From a checkpoint of a small image autoencoder.
Model: 5.19M parameters, 64-pixel images, encoder arch vit, encoder norm layernorm, encoder activation silu, encoder patch size [8, 8], encoder layers 8, encoder width 160, decoder norm batchnorm, decoder activation gelu, decoder widths [48, 96, 192, 192].
Training: muon at rate 0.0077, batches of 128.
Data: trained on rendered solids tumbling over patterned floors, 195000 training examples, 5.1 epochs.
Rows from block 5 of the decoder of a small image autoencoder, named by matrix and row number. Rows with one number belong to one channel. Each number is 128 + 32 x the weight over its row's rms, rounded and kept within 0 to 255. All counts start at 0. After the name is the row's rms in percent of the matrix's.
Before each channel's rows are labels from the 100 images, of 14976, where the channel reaches its highest value: "peak at" is the part of the image that holds the peak; "responds to" is what is common among them. Only what is clearly more common there than usual is listed. The data: rendered solids tumbling over patterned floors. In brackets: how many of the 100, against the usual share in percent.
# convs1: first pointwise conv (decoder.decb.0.2.convs.1.weight, 192x192x1x1), inputs 48-95
# convs3: second pointwise conv (decoder.decb.0.2.convs.3.weight, 192x192x1x1, transposed), outputs 48-95

peak at: middle left (28 vs 11.7)
responds to: green object (82 vs 18.4); light from behind the camera (59 vs 25.4); its colour: green (29 vs 8.1)
convs1.150 099 [ 89 166 118  75 147 200 111 186 149 154 147  87 158 107 178 103 188 131 108 116 151  59 140  31 101 112 103 116  97  92 140 145 210 117 118 121 144 137 148 158 125  86 110  61  72  95  90  72]
convs3.150 102 [159 149 132  54 130 153 163  96 119 123 196 198 187 149 193 124  69 110 135 148 117 154 116 157 139 140 128 112 185  85 118 182 109 143 158 145 117 167 126  98  86 140 136 128 177 187 137 165]

peak at: top right (35 vs 9.8); top centre (30 vs 11.7)
responds to: red object (62 vs 18.7); teal object (44 vs 19.2); its colour: red (34 vs 8.3)
convs1.162 097 [172 125 118 101 168 136 103 138  81 129 145 133 159 152 108  67 114 171 138 142 170 148 140 140 123  96  92 119 149 135 188  95 131 130  86 152 106 189 102  96 102  71  60  62 107 152 167 138]
convs3.162 073 [122  70 155  89 153 178 129 164 155 154 100  84 140 112 109 153 133 130  84 158 113 179 142  31 116 151 113 126 119 117 120  95 143  79 151 124 147  79 110 187 161 122 127  10  74  98  93 128]

peak at: top centre (31 vs 11.7)
responds to: red object (99 vs 18.7); its colour: red (45 vs 8.3); cube frame (34 vs 9.8); chain link (25 vs 9.6)
convs1.143 094 [133 158  62 114 125 141 152 122 148  96 150 183 177 132  98  72  99 113  93 140  98  69 156 138 166  91 158  84 237 102  91  73 127  87 126 100 121 127  69 125 160 134  96 116 145  68 113 136]
convs3.143 077 [130 105 109  70 140 144 122 152 158 138 158 104 147 108 104 183 120 169 152 100 112 130 106 111  89 105 116  71 167 156 196 110 122  62 120 104 156 118 123  76 153 107 117 109 125 150 101 139]

peak at: top centre (31 vs 11.7)
responds to: spring (53 vs 9.5); cube frame (30 vs 9.8)
convs1.140 102 [174 137  94 115 126 135 137 123  94 189 130 123 155 130 129 139 144 133 101  80  80  88 112 131 156 125 111 119  52 124 132 201  98 130 102  99  96 141 177 145  78 160 106 150 127 118 112  82]
convs3.140 090 [187 120  78 120 135 115 165 100 128 181 118 198  47 124 161 190 130 143 139 110 112 155 101 126  73 153  57 151 157 124 109 163 155  93 192 162 120 137 136  90  59 106  85 174  45  93 146 142]

peak at: top centre (41 vs 11.7); top left (28 vs 9.8)
responds to: teal object (62 vs 19.2); green object (48 vs 18.4)
convs1.3 094 [135  99 124  95 120 141 135 146 163 120 151 121 198 114  78 159 122 140 126 144 159 100 144 179 125  98 172  66 156 112 146 124 188  90 141 112  99 113 104  95 139  97 129  49 143 132 184 202]
convs3.3 094 [112 187 156 119 140 168  91 182 125 166 166  97 156 103 132  70 177 126 127  77  97  91  85 132  81  96  88  74 150 147 125 168  67 123  99 133 117 134 185 171 128 106 135 106  67 198 154  87]

peak at: top centre (30 vs 11.7)
responds to: green object (87 vs 18.4); its colour: green (41 vs 8.1)
convs1.17 124 [160 147  60 158 127 112 139 123 129 112 142 151  86 146 142 152 134 124 182 118 111 106 106 237 141 121 116 149 142 103 137 127  86 173 137 106 139 153 133 122 159 196  64 195 120 147 123 133]
convs3.17 084 [104 200 164 110 122  90 165 139 135 162 147 152 141  96 147 157  39 118  80  80 175 164  99  35 100 148 128 148 121 168 105 135 204 169 153 141 118  92  84 131 126 137 129 138 165 134 128 126]

peak at: middle left (48 vs 11.7)
responds to: spring (32 vs 9.5)
convs1.87 110 [122 187 168 120 147  50 158 120 145 148 120 187 185 127 124 121 142  95 111  32 118  92 164 129 101 112 214 163 109  93  89 160  98 109  80 135 172 110 147 118 108 140 148 159 104  97 128 127]
convs3.87 094 [152 176 136 130 143 178  76 139 117 125  98 119 192 112  50  38 139 123 151 110 179 120 187 154  98  91 139 123  74  62 141 117 126 123 120  93  86  94 125 153 109 109 120  72 169 109 114 173]

peak at: middle right (35 vs 11.7)
responds to: blue object (52 vs 19.1)
convs1.58 111 [131 161 120 129 128  43 101 114 140 121 157 192 152 135 150 146  90 130 125 134  95 165 102 166 125  81 100 137 147 134 124  92 148  87 115 134 123  99 116 158 137 109 196 111 143 171 255 149]
convs3.58 124 [179 127 145 129  97  29 127  99 137 161 184  93 115 130 140 100 134 106 128  86 181 131  82 165 129 184  69  91 112 126  90 124 122  75 129 162 103  52 130  85 102  58 139 127  86 153 130 167]

peak at: middle right (35 vs 11.7)
responds to: purple object (59 vs 18.5); blue object (56 vs 19.1); its colour: blue (35 vs 8.4)
convs1.130 107 [122 164 130 142  93 112 112  73 145  89 146 203 156 100 126  89 167  85 108  80 120 154 140 142  99 117 139 108 172 106 136 153  65 142  96 174 111  97 108 141 143 129 113  63 113 105 210  92]
convs3.130 090 [179 119 168 115 184  98 146 125  92 153 116 135  74 148 172 139 206  99 156 136 119 162 108 133 166 145  61 183 123 109 124 109 142 122 134 110 116 112 110 154 106 119 136 107  94 127  49  95]

peak at: bottom left (55 vs 9.8)
responds to: light from the right (60 vs 24.8)
convs1.8 100 [128 148 180 129 100 103 154 112 163 124 105 144 120 147 103 130 138 255 159 174 185 105  95 116  99 165  70 114 159 137 157 145 156 189 137  34 165 164  76  88 124 117  90  58  78 193 153 199]
convs3.8 078 [133 199 100  86 149 110 164 142 143 158 151 145  69 122 110 167 167  70 156 119 115 144 174 127  84 128  87 134 139  73 111 131 126  75 119 149 108 103 154 118  93 102 109 134  86 185 115 143]

peak at: top left (35 vs 9.8); top centre (31 vs 11.7)
responds to: yellow object (49 vs 18.5); green object (43 vs 18.4); spring (28 vs 9.5)
convs1.157 104 [150 136 127 152 201 138 126 150 177 160 150  94 174 116  72 123  98 148 145 146 191 105  82 169 107 108 125 159 178 139 127 151 131  95 111 116 121 133 120 130 162 127 126 124  71 135 159 146]
convs3.157 137 [ 98 140 130  91 178 135  99 120 151 157 106  98 161 163  83 138 131 133 129 119 130 128 160 168 123 126  97 156 113 131  93 130 131 108 133  91 145 102 142 112  41  93 173  81 167 126 118 127]

peak at: centre (41 vs 14.1)
responds to: yellow object (45 vs 18.5); chain link (27 vs 9.6); cube frame (25 vs 9.8)
convs1.77 107 [105  94 124 131 104  90 105  88 128  49 150  96 138 130 105 141 159 141 144 157 175  86 130 123 157  97 123 144 137 139 140 117  61 162 128 118 152 154 144 172 146  49 114 125 138 171 145 137]
convs3.77 105 [135 132 166 102 154 117 179 150 148 146 157  78 113 208 123 122 108  87 104 112  52 118 143  94 107 124 134 142 144 148 149 138 113 114 140 132 176 103 140 140 118  47 140 190  82 122 145 113]

peak at: middle left (32 vs 11.7)
responds to: spring (37 vs 9.5); cube frame (37 vs 9.8); chain link (25 vs 9.6)
convs1.179 105 [154 120 106 149 130 156  67 145 116 152 187 121 151 148 185 159 131 154  32  98 170  98 149 105 164 118 253 118 172 183 131 137 160 157  84 139 142 132 108 116 246 115  96 178  95  89 120 132]
convs3.179 089 [139 115 170 117 128 131 100 115 138 111 144 102 119 123 204 111  88 142  48  87 193 142 205 126 108 159 160 103 129  48 139 134 123 110 154 173 102  73 149 109  69 113 144  91 121 163 149 133]

peak at: middle right (37 vs 11.7)
responds to: red object (76 vs 18.7); its colour: red (36 vs 8.3)
convs1.68 102 [166 134  97  95  95 106 112 146 168 152 115 140 170 181 141 118 125  24 133 150 116 134 132 130 141 197 117 150 107 148 148 106 110  57 165 111 156 142 153 165  87 119 109 174 174 101 216 127]
convs3.68 086 [ 96 206 101  96 146 132 128 168 106 159 136 109 123  74 100  53  92 148 110 141 113  88 175 147 136  87 205 125 141  94  79 116 135 118  88 145 106 117  68 125 147 113  93 151 112 136 118 101]

peak at: centre (35 vs 14.1)
responds to: yellow object (45 vs 18.5); its colour: yellow (30 vs 8.2); cube frame (25 vs 9.8)
convs1.110 096 [124 120 120 150 133 110 157  98 127 234 126 154 145 118 150 151 125  97 128 155 140 186 145 115 152 199 113 110 124 195 152 114  94 135 131  63 149 128 138 112 119 104  82  78 157 108 152 131]
convs3.110 082 [137 109 148 132  92 103  97 110 153 113 123 136 162 114 147 145  63 111  64  95 148 174 105  94 108 146  99 153  94  90 134 130 123 123  98 156 123  87  94 170  63 139 129 103 124 117 142 101]

peak at: top centre (33 vs 11.7)
responds to: spring (56 vs 9.5); largest object: spring (25 vs 3.9)
convs1.164 101 [ 89  94  60 157 138 176 146 116 104 145 144 143 122 119 106 113 134 199 180  91 120  89 164 119 139  92 124 139 126 133  60 101  32 117 163 182 123 128 147 144 138 164  82 181 116 138  92 133]
convs3.164 097 [188 114 146  76 135 143 111  82 137 124 122 123 125 128 169 135 148 119 138 127 146  72 120 168 122 145  77 124 171 169 190 140 132 133 135 142 123  95 140 136 181 103 132 233 123 149 124 179]

peak at: bottom right (35 vs 9.8)
responds to: teal object (54 vs 19.2); its colour: teal (37 vs 8.4)
convs1.54 094 [ 46 139 138  94 176 122 146 111 124 107 168 157 138 150 140 159 107 164 104  94 161 161 119  99 126  46 102 158 111 187 115 135  99 173  79 105 133 119 147 144 157  65  70 132 106 136  98  90]
convs3.54 110 [149 137  98 181 164 150 137 131 109 108 127 111 111 111  82  85 101 141 105 144  94 117 178 120  81 107  57 144 167  91 136  97 154 140 122  82  90 102 153 126 129 124 208 152 166 147 129 132]

peak at: middle right (40 vs 11.7); centre (40 vs 14.1)
responds to: light from behind the camera (53 vs 25.4); red object (43 vs 18.7); yellow object (40 vs 18.5)
convs1.135 099 [118 163 170 170  75  85 128 118 153  88 136  63 118 126 135 135 132 145 119 145 107 163 126 112 122  61 116 130 134 136  98 109 112 165 146 121 129 133 204  77 106  65 141 115 138 146 171 126]
convs3.135 112 [ 76 136 161  96 164 125  97 177 138 195 168 162 102 110 116 188 109 143 170 167 136 101  99 126 133 158 152 165 108  73 115 169 109 136 158 124 126 111 126 116  61 142  93 177 106  58 131 151]

peak at: middle left (29 vs 11.7)
responds to: blue object (58 vs 19.1); purple object (57 vs 18.5); cube frame (43 vs 9.8); its colour: purple (32 vs 8.3)
convs1.104 105 [ 87  71  72 180 158 128 125 181 134 106 137 128 150 136 134 160 183 148  81 139 114 130 130 159 198 104 167 143 102 111 155  99 113 112 139 115 138 132  82 165 201 126 116 130 124 115 210 135]
convs3.104 095 [190 151 159 149 108 129 168 119 138 155 170 217 151 138 142 184 196 162 164 115 150 151 137 140 132 109 114 102 180 101  95 106 187 148 143 182 150  97 111 157 150 104 125 113 126 127 112  91]

peak at: centre (37 vs 14.1); middle right (35 vs 11.7)
responds to: black object (72 vs 19.3); its colour: black (46 vs 8.8)
convs1.70 088 [106 124 120 106 172  92 110 175 138 110 134 192 129 156 109 135 134  88 136  94 130  98 109 139 142 205 135 123 172 112 107 133 104 190 131 157 157 120 165 101 103 157 133 138 122 186 139  70]
convs3.70 073 [109 150  84 151 170 156  94 115  75 140 120 142  75 122 115 164 157 100 132 126 182 109 135 102  25 137 153  80 158 192 106 129 120 148 131 113  81 103 133 134 135 119 133 172 110 113 125  85]

peak at: top right (42 vs 9.8)
responds to: spring (25 vs 9.5)
convs1.102 088 [152 152 165 181 139 142  80 146 149 129 101 139 159 143 130 117 100  75  88  82 183 134  99  97  98  47 113  91 113  91 154 132 186 117 115 102  99 125  77 110 190 122 211 102 140 144 158 116]
convs3.102 116 [119 158 178 200  60 123  91 114 131 109  96 123 125  81 159  80  93 125  52 120 116 106 150 117 131 175 156 115  72  80 167 174 145 133 127 114 133 142 161 121 178 109 135 143 161 119 160 102]

peak at: middle left (29 vs 11.7)
responds to: yellow object (40 vs 18.5)
convs1.181 126 [152 145 183 108 135  66 157  98 210 136 132 115 143  78 111 152 115 173 112 138  61  70  58 154 104 152 128 118 121  90 178 109 114 121 124 116 126 122 154 169  98 139 135  71 167 163 141 111]
convs3.181 073 [171  79  97 114 160 166  99 165 144 118 129 161 103 105  90 190 115 155 132 158 100  65 109 112 176 106 167 142 186 116 113 118 152 153 132  83 137 155 129 154 188 148 104 156 129 169  75 135]

peak at: middle right (34 vs 11.7); centre (32 vs 14.1)
responds to: red object (74 vs 18.7); its colour: red (33 vs 8.3)
convs1.133 091 [132 162 189 129 116  97  81  76 139  96 140 176 187 133 121 165 150 187 132 190 158  59 183 126 158 123 108 133 153 167 127 115 107 119 163  76 131 150 156 146 120  88  87  98 171 141 170 106]
convs3.133 098 [104 171 146 124 161  92 114  81 127 146 130 163 182 114  93 106 137 128 140  99 105  85 120 152 151  83 150 116 113 101 111 142 115 141 151  91 138 154 139  99 109 134 112 145 142 150 118  97]

peak at: middle right (29 vs 11.7)
responds to: spring (41 vs 9.5); white object (41 vs 19.2); chain link (25 vs 9.6)
convs1.69 097 [165 165 137  93 124 162 129 133 141 108  93  74 108 109 143 111 101 145 137 184 105 123 116 133  41 145  86 143  82  66 105  85 132 108  90 133 137  87 155 152 114 112 229 146 155 142 110 113]
convs3.69 119 [152 134 167 132  51 154 134 159 207  88 141 112  62 170 124 146 101 105 122 164 145 141 130 134 110 161 141 127 164 109 102 109 180 128 133 150 141  73 128 148 102 135 164  78 124 181 109 152]

peak at: top centre (33 vs 11.7); top right (28 vs 9.8)
responds to: blue object (73 vs 19.1); its colour: blue (36 vs 8.4); bumpy ball (25 vs 9.6)
convs1.129 108 [173 134 100 159 161  91 143  93  81 139 127 147 155 107 104 107 122 122 174 131 112 130  96 170 130 111 116 163 142 156 108 128 107 100 137  83 118 136 108 144 168 144 136 168 125 140 155 149]
convs3.129 087 [ 98  83 134  97  59  96  90 180 167 135 156 112 124 122 104 121  99 142 127 148 113 123 180 146 120 175  98  83 139 114 132 141 174 140 141  90  89 112  95 183 152 124 157  84 112 120 156 122]

peak at: top left (36 vs 9.8); top centre (33 vs 11.7)
responds to: red object (54 vs 18.7); pink object (43 vs 18.8); spring (27 vs 9.5)
convs1.166 089 [ 98 167 127  83 140 126 166 118 109 118 122 148 203  90 144 171  98  45 123 131  68  94 126 148  87 122 203 149 122  86 117 173 109 140 104 107 138 148 105 126  53  85 109 103 156  85 171 164]
convs3.166 089 [139 185 119 118 132 173 140 195 108 201 105 132  66  88 108 104  88 111 144  57 112 125  87  62 135 120 150 116 108  88 101 129 129  72 135 132 154 108  95  88 206 168 183 130 177 149 144  72]

peak at: top centre (30 vs 11.7)
responds to: teal object (65 vs 19.2); spring (51 vs 9.5); blue object (40 vs 19.1); cube frame (35 vs 9.8)
convs1.125 098 [ 90 188 138 136 106 116 113 178 133 131 180  83 101 129 146 100 120 158 100  78 162 136 101 161 133  79 126 157 111 111 130 155 118 147 110 246 122 103  96 108 215 184  93 163 124 114  85  89]
convs3.125 097 [190 139 112 121 108 142 137 128 143 143 122 102 139 163 143  81 143 132 136  87 113 143 177 157 167  65 157 119  95 162  76 201 156 126 135 150 132 153  68 107 145 145  53 104 165  98 109 138]

peak at: top centre (30 vs 11.7)
responds to: spring (33 vs 9.5)
convs1.14 100 [124 175 143 141  90 116 113  90 138 132 150  64 168 133 100 255 120 150 142  97 184 158 116 131  87 146 156 159 146  97 127 188 161 149 156 139 134 170 150 116  95 160 162 156 107 175 144 130]
convs3.14 089 [ 97  74  97 131 155 134 116 156 107 135 115 147 145  93  96 184 118  94 136 159 100 136 151 159 213 108 136 112 100 165 140 181  96 141 120 186  99 109 186 127 117 120  49 133  94  87 204 118]